Weights of a small self-supervised image encoder.
Model: 2.51M parameters, arch regnet, norm batchnorm, activation prelu.
Training: adamw at rate 0.0028, 6100 steps, batches of 512.
Rows from block 6 of a small self-supervised image encoder, named by matrix and row number. Rows with one number belong to one channel. Each number is 128 + 32 x the weight over its row's rms, rounded and kept within 0 to 255. All counts start at 0. Numbers have three digits each.
After each channel's rows are labels from the 100 images, of 14848, where the channel reaches its highest value: "peak on" is the class under the peak. Only what is clearly more common there than usual is listed. The data: simulated fluorescence microscopy of cells.
# convs1: 3x3 conv (model.blocks.6.convs.1.weight, 112x112x3x3, each kernel summed), inputs 56-111
# convs2: expand pointwise conv (model.blocks.6.convs.2.weight, 112x112x1x1, transposed), outputs 56-111

convs1.84:117132068136146155117098084080117091155119100115147157087148138109147142215147094138148117116143124135124112160112173146151081169147124133197168142126160109118137164116
convs2.84:160126167181161072115090126134120145152113136104158167108106082155140112118126149116068061067151221147136113068094151107116157153167190080076171116079100129127167092127
peak on: nucleus

convs1.0:077116104128154119132111135100103175148110087126099123149143148109076066105087141126126217106140135154159090121088115131107132109164105084087117080100110118124179116057
convs2.0:046142124136114159115072122116123130084100088174136135124086135175166095117132102139142071058087136115117124083112119148101120118142166042121177072166176150144169138160
peak on: nucleus

convs1.103:115127116109101154097123111106125136145116183131151158125128117108166157146129160158175168144152115124127073094129083120158109175110123138146164158091171109198098110117
convs2.103:151154149136185153147117225077098121137139115085162143077143121144146120112113175149148078108124209140095135115147105159133136150135178094116127125144089147121134124163
peak on: cytoplasm

convs1.5:128156182149131134118118134075119136112093119138099167107144128090126161120088139124161146162184111129160100164125127122104126141154134083135159102123087103165110078160
convs2.5:153125112144174094142081135110090072095096159151148141110054137138138137095150093104171091087085117119142138119049122191125137155170132007121176096107136150145209110140
peak on: cytoplasm; nucleus

convs1.37:205123137149159112146137165133074150111075208142139143153099143056136138082100123117096096194106106066124185114148141136139158125119123144117081141161124105118148159099
convs2.37:137074123192149132135091173110076092176145151143105134150156138089111122142136120131103157165118128168133061038084127116125152183180145130111143170154149102122094088133
peak on: cytoplasm

convs1.105:181126159117181113119226119095129126149147107152135111047071125114153109164128124035102094102078158164070113148153125159129145126119116105155157094130161133164123103149
convs2.105:138090096187138101117138102102109081162106123080075142126068167138113135145151167127142112127128156115187155211121142156123133117093125114106217125098132169135133109123
peak on: nucleus

convs1.79:148154140114190094141145131086245156142104139129053115075132118117146179142104145134147129090130094143163198110089111175097177100137163106126161102147108128112099139157
convs2.79:107170083095075106103187095130137065118156134106059097117118099162176175134055092143134117155150108155133129131182112167095132146065153089086169111144106130079181138138
peak on: cytoplasm; nucleus

convs1.44:135153147136087121083090103126121165075141152109203125084140121124050129102108105117132114129145147131109027179113108109128111114156089119087125120112106120157152107190
convs2.44:067087130143124089137152172107168117133132133106123132083120131141168089134119198107118112143167095137029137078145125141124097045127128136150107106084150135105117126073
peak on: cytoplasm

convs1.43:123116104138073041072171154157111053137122153127115153136149142080097118087130081152155124134094106114184099108210137101133132161143114171146099126124126129141089134116
convs2.43:098089187134167127115087137127095130155096111123129132106087181123116127098087182108113064123119142146152092168130183108124099089100093166058129133106101107051153108168
peak on: cytoplasm

convs1.69:119112100132161121142100130122150152107064132091070111162170098059106106127099120158106169154135057114113129142143172090134126145148157107162161141123102052123126169131
convs2.69:134135128069075053137146178118152115131126141121146149126161120118119151199158135172226104150145108143146164139112095141081165106104120084108139127070131127131129159108
peak on: nucleus

convs1.39:135124110106137101184147151089182127150121094149128103117166174071121159174055107160156121137089128137165138172151061091080166104152151095104109121177111103117114106104
convs2.39:130118148135047129160120117147075140106126124087081071150153167091093141106104144134166104130095087159175112148107124134149133139078141040105147131147106149148113089164
peak on: nucleus

convs1.50:158154158099166143086116147076123143133092081091076125103088078073111154091043080158110050118148102151099193142122108103119177071146132090112077118146128137150133141129
convs2.50:116093161147142096104129148107148065099134122055061083078107134109127118107157139192154125149111148130101111101094097175134129103113121105113212124120178165112163152089
peak on: nucleus

convs1.89:224158106168164137109173142103155100156124183130048151095132140137129085131141121105095161145097118143133117121109139219134127157125143138152158098151153125116132094151
convs2.89:145188153084121092149153112108138119117155116163133107064117110178193107150103168110129179154122067160105105126151135098136129117160171106097167112111105136128179145149
peak on: nucleus

convs1.81:098048116097123067188076106094163171056133152118140191106179143169084157165135116121130138133141123080121156149018125142074159141168122099147102122165103111071097125116
convs2.81:027171159137156146100076115115123142098106149158114133145146078189106068122136103167125124057109114197143068112183153152095140162133143111108150110117169103158138169172
peak on: cytoplasm

convs1.45:168147154171160107179199174123149116182112142122117131136129161087116090177080149129117123162119100138169159178122120156131113147139144116114129131221169110112166077124
convs2.45:117132103084114136124126152123078015084125153130096082073100098138083188142061143171159102153102064138133161134101110117138114133153169131084146141153104137143128135173
peak on: nucleus

convs1.65:090093143122071098130121204098091084092102114130117110154122136092083115130062116134105111063088115117197133138135138087102118086137140092053132128158109084110111125105
convs2.65:146142185148092096122121109099126114069117183102120075154106142093112103098108094159157146154110091119168090112162113156105149139075107068117150124128099195097167155135
peak on: nucleus

convs1.88:134131127140136092171095154097118119104069129121146170193121160083143133155153130092106086196135082125174133171165162104110124155126154161146077071131153100158133161120
convs2.88:153116140126189100158096150094151151150108181155168086130172079123068128112148091095115084133091099146129089111109181120182131156137170153147074145127126125133126226122
peak on: cytoplasm

convs1.42:094115147153131110171073113141181088149127107082134149145178180128090136092144105189128184160113117095133101102106139086118092113159134152114116122167049083068162097126
convs2.42:122147132099187155073136113075068146115127139147132102098136082144114145113085147149140083048088122118105146123120068188114129165084141117148113119138131167128167151104
peak on: cytoplasm

convs1.20:152137082171164136132161121113207115156109152146107134112129121086143081146096127102113172131144127123155088156101121136101113159155148124106187100124144098105131104154
convs2.20:107164056108136145160096125114092051072109089171121161078067082147150178156138138119153081107112054092193160102109145121136115119123180112080136112164102134150122125199
peak on: nucleus

convs1.70:122186129144131134090183143141093150101127100060146133140114159159103175080141134199111099125098139109130101121148149096136082122103108130089119156139112100125138126124
convs2.70:150123163188125029156103120107190108096160167128135131124154122132122114109116185123106127116123087139100078091097115103096141147132145124143140107085162134119164119105
peak on: cytoplasm

convs1.102:102143108133162151132120092075153155169112074129105171126069083066162132097102099093096101114123111164082113172098099068112120110088148081143060140131144108133130106168
convs2.102:092108108139098143183085108139132145067122113163087123094139145102085121118091115167190158112119104144159101094120161146120102145168114086116180135138148160137160121158
peak on: nucleus

convs1.94:149138143150128128094109111129126160118119118131097163097095092103112151038087098103074100193137126139094152127152121148092144091096129104090059114126070133122106120125
convs2.94:090120101156134166150131108083123053103131142143124151114092167139167150129131087152131145172143165131132172090050120199100123157148166116123183120166161149115146106093
peak on: cytoplasm

convs1.18:096085166134117146129094182127092097181142094137134042163116128135098064144148110085127198081137127118116122165183094134140113187145084137097141104158152108177172136129
convs2.18:015103122142136154096103140108108116075105061135081115124164118141124091088099120150147100074112159143138125095180140144078111090137137140068114159112162163121184150164
peak on: cytoplasm; nucleus

convs1.52:103127121124127087126102114126156076089109086095158135127166144050096146126124065098173188130162109095144060151148121082097089157111115110118080086170108095149118145128
convs2.52:110145178153125150139130155108116126105108119136095105107176156113110143127092145146161163080154138136141169106125099161156077122141039099150107128183118162161156111116
peak on: cytoplasm

convs1.6:135141141116099108151148153146118122153114102149137123097129087131090117107109085105147086204172110131123080133186128133076151171081072081140102095187147139141114114119
convs2.6:079137201126165170121132117061083126139115143131118090098104187130167114113134172123113127121103202171123128157060108184101088123146075081119117139148156105092148098050
peak on: cytoplasm

convs1.28:145076155116100077135112175158065101089154141096108133143127142159070119107183052129133137159115142118095112102179129103100165159106065192180098133145140154153139077113
convs2.28:106085138072129137102144105108106132116115078125059117099144173095105098143093140153195150025100131127108143109094107121148100127148132150130130185156177169089162122116
peak on: cytoplasm

convs1.58:094091103065172153141153140136076119149129099138118157173081086148161125119115103104080091112102123151069203125185149160136107133090116113147068149149154116094128211175
convs2.58:084150196167132119125099133081073151104115133094081106160114174148131061099179205149089132127115166136100104094122149163166120095119136161105144138117164145142151130099
peak on: nucleus

convs1.14:038080082160147138077124115120171089092121120142140114131110117127110099172131146131092164082129115149143090135137091113127109195134125139152188133110131103111115094158
convs2.14:113210080146195157118119179097077093092081123141100108061115057133146135140114125101108120097121110097209188109116129093131144134188129140080143096158124104155135100167
peak on: nucleus

convs1.100:073092088094090093144102106126151070095097143118080138181151151108096101162118106213146186170073084116139088118073123118116120064145076135096089140118098106086102102139
convs2.100:128186135100140126159175175096159138162125107167146101149166155083152095157106098142132138127139090099076138118135158090135113059112109164136121101155133080138130108078
peak on: nucleus